python train.py --encoder_mlp_ratio=3 --encoder_inner_norm=false --orthogonalizer="newton_schulz_5"
Rows from block 4 of the encoder, named by matrix and row number. Rows with one number belong to one neuron. Each number is 128 + 24 x the weight over its row's rms, rounded and kept within 0 to 255. All counts start at 0. Numbers have three digits each. After the name is the row's rms in percent of the matrix's.
# fc1: MLP up (encoder.blocks.4.mlp.fc1.weight, 1152x384), inputs 96-191
# fc2: MLP down (encoder.blocks.4.mlp.fc2.weight, 384x1152, transposed), outputs 96-191
fc1.709 098:128149096091179227103092138137166156119118159101138122098128130108114113127094175134110135123137155108136160170118120131101112114165126104164180135122130119140136082119127104112113112140164123123119119162171108148175155165142098111103138187119116089187111130138079130121145086136157137114
fc1.710 123:134075132118131105121115162136100125134124153121156155125099137118094128137102108134139145132128131141088115091126158117094168171150084100120127130153129129151099138116126083161130099140117113100174093151118117105102104136139156120124100067135142186095122111125113129149154111086115120142
fc1.711 117:134134105155082141166103094134133129141137176155149132136125100139147125112098166173146091112148113140138151131112091108114112110106148150121116084139112133141104150150110062130149139157097115137124135132080131109094143096142126105135145119118156147136150136159161117111145151092115108120
fc1.712 102:144151154145137141145123126094096115100118134158152136135101150171122095113114100132069129107115137103104091161109182135069176133140150110151140135103128136147153129147110141137123122117169151173120102154156124113085125131107114110126152106121113140099108157126120137091151119140150118128
fc1.713 097:133175115139141137125124125137101109098150115122133111117164100168156157102129176158158180118095125083122147137133129113192121122177111126149083160110134099146126102121130118100154153108156137147093104130161118120152100128107124103111067083155133072126092138105080146097116140155108099096
fc1.714 112:148107118134124091125167115129124149112169092089159099127138152114088162072117119119119102177118153139128112127128129158175091111120122128144143103110148115098128126088141109100134131101159112101155096126119150094187119100115108172132144185105155121117075119086087133112109125106106148128
fc1.715 105:129113140115134124170104097107103129100094131146136109128144166159159156138180185145158143138112138155143159122145113146145104115147121124131135170115084086158136147121141100105159115159108107118129125183099099164167112119133118116111107120141113122115139114096083159134188120143121095137
fc1.716 101:140091088121143113124136109113123143099141125145167118125111110121145112135140132101131099094149141103108148142119110099169123159183118129159162160159157144123107144141126138112098182162150146100082118106094173102118105126102112146113144148124093167134153105142134132139114125111105144105
fc1.717 086:100107127134160099131145148146115137075112115117122150169148139114094102119158133129129160131085108132184091169104137081119170138142132139118099142123089124145151102151107129112129118147135099096138135161131082139089163151097159136153141138117162111084146114114135102095157119122129150164
fc1.718 111:130129120120135159112140144124107124093140159124161149142131118138106146119143143115115169134125094116129127151118177085132155156137128123073115087131125121137114135088175129127129133121185150131127106148107116113123174105105137109081155142173115096132160119156101133161108103106135129124
fc1.719 101:179118123171156151152110169196124117102115136122188127122161106128139110122099125143118150151145163091140166098104128197145106086145153148087118121099102094113155156140133166097082107143098126126112117145176087145104115128101097123158153124130146142095140148121113152106159132146132141137
fc1.720 118:130141118126160123093122146117124147133072124167130133146122144135156132087127113127139132092128115113112145153135094089162081119089100147091109145100125095083114144152141104115115112163161153141178145143151109107151134145123117184151099094184087133174157099147136079118128141112162123143
fc1.721 104:133106081093111156124088124123147120101131134132149162157166145121126137117120131149123138109104106117129147105128157121126134178126081130144089135144129110168109135127163127131127097125120142151145137111104116136134115108117100078126122135178120106121112165115119133174149145150151151142
fc1.722 126:124131109112156069118140119099139139149099098104120145130121162133135104115144135160182093112188149123170128112162106160084123128093106103080158139114112124091125135147145118132169121136143152116090113164109105117121160148076099156124118155110153126067106099157079113124135114134156110160
fc1.723 086:107091144112118115156172142178154099130123103158116127125091156098149138137120142165151087127129128129130143114115127102162105113103144122141119167117097103106113128099116096120095101132140145107151147160086133112115122109120125157100116114092122133105137155094116117124113135130104162136
fc1.724 099:125165109156125156167131163142145102147150123095161138104144118140117108105131118233134118122135150135145120141102139074136148129110154138135135137142133072112117132125109136127148131140117119146090161115095140069134135096155114152094076124143138101143143131136129127164092164120127160114
fc1.725 083:121124168123131112080168114111137127138096112105121174137135122058096144132161164127163137137142145093108101074115127147112103104128130152147157148085155121132171142137136126097119163164119167105104136148123112152108123156115153144105142149121136166121092078088136118118147132116111118170
fc1.726 092:084101155126107111128074127114141117161117097191145143166182085139133128128127159119165166156109113152124107141159102140148168107131142124130159151140101125145134168136175122108095153143138110150144151125128139123093124104117132138118136150093093173138151128143138132181121123128145133103
fc1.727 088:138098127121102083077146135112151126161111121134092139120141105127101149133168113119112117161092155157099131153112098126104100172163132102165123117122087174133164158138085146118119140130134178107155143142135128177093103128112128086124130147117117096138148094142118157146159121084119103147
fc1.728 128:199137117144081079077097113083155160169152172117141104127130173110125173159117131117151055087164121127123135108133134126110145125130122119138117145085122122117101128148118144132131127121168154150105174148088143137196132143135151128139145133119124139143156114122089104165104109142112138138
fc1.729 127:103128126087141105117119150096177130107092133119163161128087090139123094133127157144161119104131086106162099145137113103111123075145100161141109131112139111147108126098169123115106079130134145154102102115111098144128147128134120146126111160106152102116144130108114123126130111130129156128
fc1.730 119:069172097111111118112146108143088166144151121151118127127158126117120126113139124131153144092142136135121088121101116118132107138131129100145119127098159141141148137126136098070124160140153122133099143177136149167136102113094133108162117139160184133122170105154101119117138156127106122150
fc1.731 102:147109109135106164130110141085107150156116104147078116166108077128149108187165156168135120137155167107105123102168087137107124136112125125113117120139121140170168109124134147119085175128117111148108136136112169196111134114112116108094140081124160122105091149125103086124155157106134114171
fc1.732 131:115086152134125181138154118124124096117191128140159154119119124094150103145131142111134135118173136095167173125123115142071095133135094107098118108147133110131146163143147135128099113118146126136129105118105112132156107124127115144122133151163127149130145130106133158113183131115056136158
fc1.733 095:093114131133138123143119130110159140136138110107146113058163122116115133116138135153123134110128126148143150106112166152172135134091115130118116109144106163096119146164129098089097149142149120167102112144115133178126099114153147141139131087183113160115127111111128091111101171118145119098
fc1.734 097:133127120178145197140128144118113135106164148124124140169129094155136178122108141138144156129160132138170111144148118110131089094143099118107128104136128127130127084155146099183156114163134118144132109122119119100148113132142082080135112158108114124096092141146111115151114154148084087143
fc1.735 085:126122108098100086077113131121138132158141153157123105137197131106113129135186123129122081126158098150143118136152151115179137110158126130077145146148133108106166115139099119153147135136154114156101140162159107127099141163117144130145105109157094109113160141135151122136086129121147149147
fc1.736 094:140135113133131125124132149138116169156143088150100125093152116098152146153128176136146168133111136104118142122152091147123118141120145124142185169126121129087149102112130148188076139125152122154129132126145144152148124091121103111116151124082181087152132123105115112170095129167180133107
fc1.737 098:140110137100127122165143097136145128154089126146117157144139130125113148138151087124131118157126133153131133055137114116091122138127150175152083159098147178132117181127139170116146173164095157155165088095108111127114103148077161120110117122149129170085106087140097139135127148109098096140
fc1.738 083:131114121132115133122141126122169136115138119132168115109131109146100093122124139109138138092134113132145119096156142164116136161098159135131138103158105122070136153076168206138134145104120149133128145197141149149118091131136112105102148131131096158126111127126150116120150080126105101104
fc1.739 095:154135151155122057149145123122181134160103133154130106122167146112104179159098156094165120134137123095168185149148135122085129112148138146156131114155093083143145122110140146123149107135103154162132114147145151115107109099129147122141135145133117145138122174128201137148150101130087145112
fc1.740 095:150128077145137085124158126146122143142116118158122176086145168146143111111140162146131147133169171106116117147092145137127130127118116190058148120115124131144091127109125148125157133114114125147101151072150145135098065112111138117152110114153139137151180089142141135119125103123091157148
fc1.741 103:100123119136145150128142125134102103158115115136070155166086101110159179135099155130125130099098121075131093104082143102126137110150142103110142121127116188164128117156146115127156134142118126124161111112118127129136109124135100137096121119124088138136090151118151130154145126144108101119
fc1.742 098:141104157095097116136089132114115132125146145140108151159134138137144150103109175121144110099116114109139120126154120127122071110091139077123145115122150118096189080170098158147138135153073121102144101119146132132089127127143102097137122133160131101170088154095130087104121123123174135134
fc1.743 086:105105083146155153148118160128145102119136136164121165123119158107118134106115160156156163082111106085064124108087127061115097155151113144143071156149127163111143130143145109121166098128127116105138188182091146105154135115126119113120163144131162113079119109114154155114090148143122120121
fc1.744 096:132176133133103115154181137115147123174107149125131119125135116120107148155142096160115133144107086114132104123124154160137127121170118118098117120151125151104164114135156173116132107123111165135132151126157129122141122083103116130150164142136110105091098118153089156120137097117146107117
fc1.745 115:103119113166136104092140134150156112107100118117128094107158092115142185119113144073107128138130121111108115132169120166175146110138141125160156167118131176130137131142145132138154141148109108158165119152098175144107099137105119153086181114109112109105125103119126105115123120126122095132
fc1.746 108:100107125123147119122091203124147124146145165107111109119111142181146144157114131111144122144115131122139173103145141125129137153130143158102145123096093114118141132154134157133126135112176151134116106128115120159131120120077121119099134147101137131094174169121121085130108134080129157145
fc1.747 087:133161082108145131132185165074134146118121162160120102171117119122139152154146146103125126110139103115133152123170111125095124119110121066089123124119133109150129132069120090159109128095085135131130148112171051111164090125142115134110126112124126090106103127132121149127124148154157153119
fc1.748 104:137147135150110112104164143151137133110099120134143123109134132117142149084129161160093142113152151141142154085112130150193166140108143108049125133104146136138101143135119102144132172148147113129105162107110143115164155118145104154138132129113090142089136125106099100113167109104144084131
fc1.749 094:139136136158123180153106164108128144128090136134121180104109103089086142107157112131128167100154142166102118099120144164087135109124116140122153131096157128130108114101114108096111138143144114179128144106134120111109100177149155132128140136090132140099113135129142137134142149145143100113
fc1.750 092:111148110127130152128144154117107119134129128175159124172112151165135123123118160148144109109112117131110145112106150148142169165127114130111151123088112107136137139058086125173154089123138149167097113127126127128157122124154098134115099156123095160097115121163123140091087151141173108067
fc1.751 115:146152132105138154144145175108135107154158095119120132135130118107125142126098128138146147135123103197135116122145115131123179146116135097159077121107116094123124089119172162120118083141188160075134096128107127116106145136127122112113121153159058075141153108122129072107124106115183103102
fc1.752 104:084121113131154068136129112099099107099147151086166111128138146095154117129165150170137121138168115125180132121105119095070147146166164149148127137077154139155104130128139100138131109096116129110160124116125124174154137171139122104127156139086114128135097119119090139099121142123128137147
fc1.753 097:126086087131123127131138102151136130072129060146125174132151141111130098119116149136089120116135118128131152099120116093144095102151158124134134126119134088155146095166184145133120120115133154116149151125131094104131166105088119106125139179084131089103107123165157102122127177143105130136
fc1.754 101:093136130129116177104141148144113139141168138103141122154134122087116136102118140172161109129136104116121137137090125096134122094155184131127114155075119102114157112155117104138161146113143116130083101119120085132084093105145106112132125132122148109163115155163177116112131123168127107109
fc1.755 096:127164159071080133144172162128123105109147113140138071080104147063126114090130122132110158091125139127114079142165167132110144099126110136097126090185141141112123156136157142139165109122119118135090124104136155083110097130157136163129096145159112175133158110128099135096123139123157124166
fc1.756 067:120103091113114155100109156132124094135147119095136164136102146115167151125118106123139141182111161158151150183115099114121161126111123179135109128090149122116109068150066112112156192092118112117088143140174104099124125142120112133156125113144113119131159082134151105137156096129146099122
fc1.757 097:069136160117136132163125120103152149103111134138139106153109106100133100162098120110156129148133134135113102119161095115117132109116110094134090124133150119125162089129184125109160139168158120096115136096139088142145132160150124140123154127171141150153096102105163096141101102140163153147
fc1.758 115:135152106085146111156117099136126122138113085121131117158110117142112140141137154135127101148117139153122114096150120137153134085100133083139143113124131157104104171159144104089127158105165111177183112152158125183136099132116107164132161121125138153118153167098144124149096148162146119127
fc1.759 106:117131154101144109127159106107080158093084113143107161151097145130084093152110121134093137121144120174137141188108135154140054123093147086171148111100156090100139178136111145144148121113142155134111108116140130105135150154101110131121119151126147121119106126136109149130135138144119156151
fc1.760 084:109143149102117129175115094119141126101148187143128138143167135097145100132130152138144119135154152096138151087119116171138150110092161130159103143120135146126161114187124137144102139142129150135156048146135137124131093121121164176115120137122128141136136127129106116129140105121143138093
fc1.761 064:135144131097142116096053132114112093110114084122119122138134102142116139135126096086133131114119146139143134157132118147155128152149154139112116079132082078141117128134094135168125170112085143112115113094181132122158125041098118138126113135116133103144148109101173134159088136108138132125
fc1.762 120:098118129101119155120173116101122116134143126097133141070166144139119129084096142127124143125153112140132128116140069144126161125154134109121113129130127105129118155118122085113134090049104165124158108134125131128099154127144149155155124124144158123135097117171144136141128128121137148146
fc1.763 091:100168125087140115160110158131144132124166112100105115124116140146113133109125129136130154142169130142096113110121147109133149170125112115145149178075132114081163134140125154092128150113124144154096176115086117166137112104139143139130113109156144136111123104154165123143110142105150134134
fc1.764 120:107138129127099102048118123124128114111196112168098172140081120123148122117112133134122092136102146156126088115135142119085141104143132166112131139174105158124083161140142128070124154123126129120115142128130136143126132124123095142102125123131086108071117127104144114133159131097145146136
fc1.765 099:138154168154112082128108151181135144151114133142121116106125120128083148104121153132123089109155131105140146141122101126115117087161075122136125102140148144106140112106132113053065138118093109133166100097144154115132128148113127112154161127163117112115110172145147120132140108185123112165
fc1.766 095:130129141162120125138094142153148141116072162135111136125155124079093144125093165107181084104153092116139163105110182131124112102096127139112128102143137120137100093161145103133130137139084124145117119131101098128157139113156133109104128126145143127107145156183123154160121118069165110130
fc1.767 098:116098134117111121168103149149179138122158158111112127173109121142145128100075123143104096121160136135172084118082155125140159081127126096145136148146178140115110090142147117123128110141113112137106102118110140123112113125161101104109093135172144160139161106134138130139125116128146112111
fc1.768 108:155130152061138104132123145089155087120153075110146135111132168104143116185149133136118136117175126153130162110141103120105140114129156128120146103115139098142146089116136134134099104102099122086164107113124120133135147136131158134128150135114157111131169114107081107102098128157145097157
fc1.769 106:118104137115111113105133115158128132124156157136137112171117126097145071130113125110175143154097123141098124138128102168132140123140109152118093078083060108132070146107142160152132115088130156157138150117118131097146145099094068087162131124139156125164128137148083117117112138159110121141
fc1.770 089:099083131141154093154136144144139160099169175145123136137108139159135154143144112116166106120084174138170120118102125139105153080115106174121143170100140146141109135126139122128142096152115111132085079161134130185115128092124147141088117127121087121125095161104133160133094143116153147113
fc1.771 120:146087112087102077105093131107115127121161129104076166140119123106089127116189138149120122154145125098131150125071147157170151116122127093176184130167100116081166109111160080140143122114180126126138152166129130129141103100131113100115147113101097149124160152145143105121120149141133134160
fc1.772 103:115160114154113136102120101134132161131112116145188148120117120117142109119120170117126126115133136174125080071130124147128110178138145146068117175158120138152162104128136086151135118136162125153155163178108130108141134105109174169084095106132128167103112097119145130145167190154130126155
fc1.773 087:108119110133131163150120157132125088143112116103109114092141101175140177068099153160095084123136150132136114133143133158149162112129139121088148153140116144066120140144151125153148163165130138082070128132119129134135103101131096114104100141126108154085145168115134139137159144117088110071
fc1.774 110:142174149122123133116163166120168139150076105181079144117096109105121166138187110144111112112117128141096098124146110125169122133146119151085144106099131146120163142096140128158128142128110157168107175121129137107132125118108137112121101138159093110090160129115164101141104116123100147124
fc1.775 077:100152087099147136191117124138154146146142130133149105110125167093101160129183093122155118089128166146135115138146115139096144106151125165139132109091134109107128127121153117078152085130098124112109121106143119131144103082159117097131120122127111120146081162099113126100117155131120117092
fc1.776 099:150166122153057127151142172178136120155164119113142097139098106143141116090114119081147128094126115124136133107127103098110102109112151119192122144134121107136142137135178143126112122097116159123097128171145123114122144122153122125136109143098121089149132145107133114091168058115120132167
fc2.709 106:145126152153058092073119158126148114111125132166095123146167125139086076116115106106154158107105106158135136127091123127162126143143182130158106130144142163139154185156096148158113149130103147136124172124115116107123153141091124137103107062145079127106112127154132133140122130148104142121
fc2.710 120:136102138116116109129119105128117145154111097055159104160150145136135147132146121133086141146070114095114082111162124127165112157071119149096104128122154120116141094113115126122180086121114102141125110148132165091199148132145115083162120152197067131116132165159144121115106116111076124140
fc2.711 115:131128153145123085132144139090098102134098098131120151132107063122145109129106101105152158089117150150151154180150121156096122127152157096117156130115125142088097165154144128170135099134135109147130070123167110147103141127148121131136135127130119114160112119113143139113096121192115120153
fc2.712 104:138157123140129151144105128111148140101094103099111116181102142134160128079133108148160129162114186096147142123137132147140128119088127121113128119138157137089123095107131152108116152108145136123094162149124139129120126154118091147108083134117112107149112100093101146143127144110117116136
fc2.713 105:078124120133143113146117137128109157134158116145123149185144108174076125106118176160086141105096108094097160174133127093169112117132103152134125138143114136081150113136147129120097134142113120096175146147096132133112120149143117141108117152151147152104110142144146137124143122097170172141
fc2.714 112:148185147128130132132144172133118146095131151143091145121107120124113115159169134158159122148117116110142163120124149118134119101113130134100117086126187147125138126138103142135120119129103134162150127124162128169133146136126093140109125118150104134128145153121153136132157174088177165108
fc2.715 104:121123092130152184117102146142095129168148107133136165108128147143106098128127114124148138147092116122104151120081137130125158130149142163102161098103136161113125128178094131125080128143108186137110163119112178178147129136155104120172129143123130081133076176153146143115089143109153112070
fc2.716 101:159131144079178130129133133148123149104135099157104114136116128122119136133143102128161127126128131130118133136117111141110149157132143102121108126121132137170126096169117141156176107108101088113150112135126103127110125147121138129148129111141167149128144102142162131130171172114153126127
fc2.717 088:126118143110146153119089124144104161157116131099118093090135138155098163146165084096123116149127119131157126101132124116093095155097134142135143148152167138097160094111122122157128128107149157135115129101176133085139128134086172097128124120143106110101165101127137143163105157155140102120
fc2.718 099:133091144088125160151094159123150114154136106151109114135149131131125125135112119117149108120144117135133155149143147131129160197139122095113091112145120161113165117133135137103088110171145096117123113141122176100106124129085118139170131151135120113115147147139103150113142148079143113161
fc2.719 113:095120157138147133089130112103117140138139112146151104163135186139144113136101158140124096098116093140125109163116116135122160174128089138130120142128131110134122070087132131155172139126100104108162134126133167121137149097116171139117114141119139135151142157144137081107153106146132152138
fc2.720 118:169172138163124105130132113127124139118097128125150119148115163110085100109118105156089111147148104105087119129104112146114154131096108108151109112132116113127126128111121184139171143100144154108161095118116112185107103099079129128129147107134103122162107129125187133137146122158131176127
fc2.721 097:100174152125142133105077108135108120094144131165098111122144133124136120142104127112100136143106175126128158136121114139113104163129145109118122159143157075114119100160105151129127162135117133156132142131112123113152146136142107150131163130089145110082135161130147102162106134102159071105
fc2.722 124:143145123169131150103175100130141095171119111116137169126124157149112158135114114129110084145143102123142119096117131147097087116167086094118148145115122133123120114163112135164190131172100106121127159099106135149097143136146151114190091116124199153138119151147147112084124111136143129120
fc2.723 083:156124108122123133114165119159099130106119117085125104147116086105145112108129129092159169142164079114121106128120090132119158150126076088123144151081158113100101104104074164109139140148152147101101143153144160169140142134105152161093130120108114161145134143165133129150168111112127175113
fc2.724 102:128083109093109113144127127142121142147165137167094112164103162143118127107179110092123093164154106096113122125159121091139086137134107126167099130121137150102100109096115136135110120135124121119126143094148095115127131134115128122129107140123096094085127129102149092105182099154148151153
fc2.725 084:116136092165117109143139188150123116170174114134146129124174132161138122195115097108113101148109091128113109176136111148116108153088132128162080140170150142118107155089096150133120154133122179134136093119149146106127124116101154108115126121146148145147154101130144168160129161140093135119
fc2.726 095:155113124096154141136185141160114134080107155123138140113114123147152148164079134099103135115145088111120107099124132125118159154119106149135115133072124130124113104100131116135138111140106136130106133109124142114126155119152127160134103105186155101098131121157115147151169138128169131141
fc2.727 091:163149157178119183163136093131130117128111127115107178130173142106161114107144111128190146120163144114132102103107153195104105095103099129101070122115164121109131100136175131101151113113143134137141118081145119133136130138172124109108136112124127101093109160145133163109106212117111152141
fc2.728 130:154132131146144135149128158122122177121107127121150121156131166102097118170139126166115115161094140103150128120110113060111079147114148126126145135089103137122122051091141127149167161097178161153138143145124101153142201115148129110106117124143130163104098104122098105116136161168124143140
fc2.729 128:122145112134149166076144084153125135121118133187119120080159143156128114114151119063107161129147113118090141091126104166108156096091076159104192128136118130126145114113105086140150100137097117127141127114133142138132137114119126113142136161131136187137131122114180098122107094160124138086
fc2.730 116:176124137173131101105118131125102147139124165161136112140127123097149132107128155119146162163105122136149113118137131149117117113162103077123088156127144162123172113121110137168095167108139124113184141131121141105107072116108066121129122147149114159132136106136148146143116140142119101129
fc2.731 097:128090154119138097135128114173124129060114120101136146118146143134160136141152127109130100164091145146131102089104102137125170105085130144128121118157129172139131103150138150131116159122116113138141100048141175124106153075153120112132147122145190092152111159090118158126123125120087138111
fc2.732 137:169141156099134149119109152121122089186130142121162127143118154119084126145109131138121076160125161065132101124134118145097102111094088137148113102092113134109153117136105104115102122146109118159168106127144116105124104174129143130106140133169116101128169156138183121137138153092122138132
fc2.733 101:147151092112137078138151129148118131129118124109105113114123108120141136114157154109148084108131105137130111156127147119120134099098154128122102179171113130111151151110166089145122103135110119147135175092116157117137137072094112126160106113109113118162118168169189125123110177055104136131
fc2.734 088:138125170148100082116152154205167131106142158105138127152131165150108097135139107127098087140124106111109150130139118155100144126109146129130158164119113106101137126121134129140140123166131145152140148156124140126130154131095147129133106119136128164138069099124157169133105122103090129125
fc2.735 090:140170084166097148174153122134104136125133109112096090128126106111140169113103097134120160127128153135131130109104136144113150147116117141121116134098158159130125159149152178114134146085154125171138149133101111133113124134164138140139104156124117113150111122116110116141116139124120105110
fc2.736 089:104123183164134126150101108118140093115129134100129150165109069099123139114138065088097119084146159092147088107108158179144135142125114144125173155120136147170159130084147124121142157130178092163103162102117119091127129132112126134122137140110113130121098120121139156127118141109114101119
fc2.737 095:143132117125111150085116101135133097129117122113155150170160143180143127134051118086113120118112147149127171091108109140141140131166149129157124168124125176133119121148096127081117115115095118130133154132149143134084103119105138119162099126150169108107104109177118151066146129145141126108
fc2.738 087:119087127129115138121184087100102112163107137112105098154112150133164137160164130127124132135159167126151156165097108068126160133117123096141122116140096125129101127122119087146152136083138163165103137105131122155179195163129134129165160112098131098145169097132117124102121159116120131116
fc2.739 101:122150134138125148102142154140117145149187139128112161157101134164149094131131110153143141146141141141090087118119128147117114153122091138106138136062181150143112098129147109130141170119129088132134085078133110160128125156131123128109122130112128130136139084138094127146125148170182141166
fc2.740 089:114142149090106093121172114127107115164143065130074132150159150128095112125114134097141082144069128118110125138090104111108160137102100164197093143130147135176105101106093122131156146131130089168124146130130162126101134122147096091077117165129174140131121147150170132131114143095161139129
fc2.741 103:136113106113100063156103111117099149097159130113104121122140095125095157137143153105125092130182107129174164121119143131130122162107135124138114106117134102108113137133129142137120121155129122111095140128120159088138171149100120102103120123115128118159146129162150128108080118105135207112
fc2.742 106:142121109156164084127143145146153130120142133128169135124138128098114101148123114132121124177139117142131098103103125144094155136142111125114120085102125107130102136120086149110105134127125143146108185134095141109150105107132147098152150146130112126128111140121101114148165131150114181135
fc2.743 083:142153104152114087131133130095156083078145170143130117120151128165142126155140138151158121126154147146131097136111103153115147155148113132164152109118133167156129122118155119098111140137129133129154122095164107102117139166106134095140136120127166162127102118175121190136106154107091105129
fc2.744 084:177117139135112177092111106128126109111154123110151117122112108115147114136143099115117117119091153139160125138158157125100140132087175124124159151149117108143120122137133156132129135151168130121170124135115130112164133125084115143144056116132143142106105190169101162158107160158117140163
fc2.745 109:127134143096082142165105101129111098142146111135135166126116156120122119129117072169131113110075084110070076134102154138083113084184148106114130099158152162115155142130149168126096152121135110126100096110095110137085081133113115154140115150133122106157150153147149145094134137118137131125
fc2.746 109:113105120139132155166137083113150172107130153129155114130142153156149105125164199110148126082137117122132129122113138094105105067131111142114116124155132118117156109149130116108128143097116113129105136063093126156134117108149127137126109123082159107123097139092135118130104168118119098113
fc2.747 088:091092129141040133120083127140131131118146160117180114158114149126142121121095108135149136150118127152144173131120094088130154137109139093149100126125129154115143132171091113120144115158175093135119155135120158154101157143135143125123104125134148140094120129138160169126103139106119149143
fc2.748 108:167119165161139133086155100083165125098142115134137160147122088159117127135176123136099091104109123139171118141122120118123141179118109114133151131111136101126106144156118111158132099093108101110091123072119160130119082130078099172128091144156127160146123109138121107105113109135133141113
fc2.749 101:152127084124112112144096115126127173132138101106100099160183162165141123161121131090147093131155112102134112153123102136129098140149106123138134134156132132114106160186123174152100099136138172110121153144112147123107156111132116142127102149139131105168133113118147135151110123140131115147
fc2.750 092:070126140171107123139129109104167180093155144128136148133154143146141094123166152118115148159131144079125100145151133147130134119120131140129103089136139112137121099153118152112097156125122096087131114107125177137091124147136119188122107124146134130158106133152112164152113120176132124120
fc2.751 114:128119103117146143142156154160081119172116127147144103124117139095131084093132131112111109136173086126168148149097123160091145150122117105128131123161149148095156149134103108100124106100075107150160119098176119154158111130116110165156132144156177134168103088142166158107126141127142155108
fc2.752 102:138120137112105096130162133152126123135140114126082174105103125169151104135113114144114098153145148143135079148153118167113105109132112068133177130127131108135137126126123126110079150101126092118124131116173089167116098114087128105114127152139152146118121143193124103122146110118113143137
fc2.753 099:147115103159116118143132113135117129138149153121107130121111131189094135143125082141170095117130127128140127160135111121119134111136100166160117120117106137164103134100117153141147133111125120147151101122109109124147105097134102132161127091161109132135127117186162131117128138108116089077
fc2.754 105:167098103134153109150118118110156180075142124052113187130128130146133101129103146076148121116131146161156104160139152136122090157090093139140126116111134165145116124148130103106120144138109105146163138104116132108168144127108179121154149137152141144126124101124110146125102125141140155113
fc2.755 104:154141120153145129102141127148121166138175145163103159161126129195100182134141114089121097159128137142109131148093115173119115127175128134105119120066104083109144109118136130140098107127095125106090107089127091139128159125127104114129142140107112143151119144134152135154105176151114153152
fc2.756 072:157180174119138139161116157164125181111111136146175111134138113151114096111141153079142092091164129114109112125110121146127103119150154093097100113153099106136156171117143141149137095156124105142165132106110137118147133121156121114122131142143165191138094154146088125156172161097113160146
fc2.757 088:152139137168141114130097172133120102127120106141103158115152132136107137152130108097136124174137120123128103113133103151136147142139158149103159153099108117107117165094126140124130144127142128087115137124108152123106112122128112119148147142117128123149159131090089146089126134136090104128
fc2.758 111:120129133141147047122165191147138086153170144115119137108148112129119141162116155092130176123095139141138082135116133133124132150092108129116125118123153128138166127141126120129105078138131104108125140136107115116160121123122138138156109165091138111101119113157098110149095143127123161103
fc2.759 111:105144157173116136087140139134141113122135129148134077134169099114140170133141143144132137153144156176106137121099136109116157161153140119195130105164091162132131096135140136117147105131101118138132113115124127142110083123133147202122174127161094159098130168143142107142125156142168143129
fc2.760 086:163117133135116138112136120184155148146096105131151113137144134135121094125140117098104105114123095125120114116164146122144098162141112103088099113152093137147139145120136126110154056101082145165094177156125103100125119101184098142099109100172173114124123143158143118085086127166087141139
fc2.761 065:138108167134163152125174150130127169085151156118127140088142105122102128131147156178144126160159143113149069136154130132098195120144131113160134208086154128153115129097159116105116124122106095145124161125061122119133104164129152084118135146166137152121120137180096127131148116123136125157
fc2.762 120:122148117101124098064117142139138130098135142159112084146110139167118135136101120137084115148119166131088113151113127110107105145083131099152125163148097134118138075093161133147140164156158124134128121132135132119153102121124103135119112124153170170099113145113104075141121145156112136136
fc2.763 095:165123168115099109121082111101157137152112121149122152063156154117148112148089117121126110136098110120117130134107120149107155092117120148137130122129095150119097142133151099110110132137126108112148106134120126114084184157111134140121107106108163171159114159127152143118121176137136139125
fc2.764 112:111133171111126114160120079120135152096088115115148119112114152134160130154128114124146166082123174136126118122106129165150139134161115135131124133094136122082108129115091102123153131160115149157116091160099126116092166101155084125155155121154130102173099135087118142085147134122151094123
fc2.765 110:139105134154145136096153087141148144109118141097121120158114148142166126155138129137133145112113119148110070119166178174110117146092123138102126134118170115134124147161090146152178137077140140120133150151169122141129151099132124181084132154100092151132145075125128126126104117111107109149
fc2.766 100:138114128125099131121150123123146109173170146133163183125119143108123123102123103122131188094099164141142056146132114142088098107168112090118135157097146145103142144168120154136145146090132107120179135102129101121161115133137144126133123111101099124152131089053102146114083091171148122071
fc2.767 093:115109090105112109107114149111147101129141171137169170141099142136108171124134122117114173092127106124100112092121129151157132141134146145122131083151114145144134153179128179150136108123116154144128143115092124123161108124088090140100121124103149113126081124143124138102118135110107123136
fc2.768 112:152120112147124132105165117159121126132120121112103125141069132126095113113112174123130123172130091086125110107151140087136119147143105125169120132106096086154163156143122152111149139099085143118145107171144170174146123147125159107144127124158155125171130121128121086148095090169133140138
fc2.769 101:148133122128161103156132116152160104113141117113155127118124142103093150110167082156108107137127172110111079106122155125100114136129083106142109150171133115113126123168142131153123134095111120093155115098113122100134132117177162166136143083161159097141142174102168125105086117054140140069
fc2.770 083:141145167146144130129153152102164160122060137157131152096147128099116107115113136132131130103135134118134105132079118100106115111124115113154127108174127142154142138162110113105168128114129186132140093115070152090098165137109103110148142171150147161175170122155153117132110103113117161119
fc2.771 113:129097100139109116122132123101140109132147145104141106106161126144190128156149126116161110157145143126145136124125136173091142131162138127133138160104124067135118146106088094149143127141147117134133116122113117151094154128102142089156143166140121107131133104124122126091116116167110089134
fc2.772 109:158154119133144120110170136085160162107146078101124131116138086109136128163150154138170140126137146171192138153136123164084130130123093122151117131104135167141118126151099135103131113104093125099089132101099169121152115133122118125108104104139167120078099112151091131161151137141074096089
fc2.773 081:137103117129115120097120105147132112148131114155153141145154174109124065149129116104169144137091093153133136098067111122155142143143122112136130119127139102164139115095140144120117103065134146160120184135168130122139112152131073129167129150148111085143111119165139122170078123127171125169
fc2.774 136:138126152145081103132150148111159157105097144131091129161124125137108177101129123137150123112092128138066104097162085138133105143160095112128117110131115096100128163111136083133117165108109145142123147125122108080130147113156145184135145144126087113145104180104086140139115166098089127100
fc2.775 080:155122125157098119105159140131108139131110089159117145182134099159106095108127135152083133135148143141084117142122078113133120104130092116140104118128137110161129132118131110083159166124159117135163119153145136139126163151088152119109141130094135156120088118138098127125114121143134155174
fc2.776 100:136149106145149125106122138088118106123147138157082112126152090123150090137168116101107142122151165137133108128123131142182151132138129187098132134144156136112106138106077138137127160126138105095157103103102132175146140132101110082084172164122136168148140109140091152113118170133150141117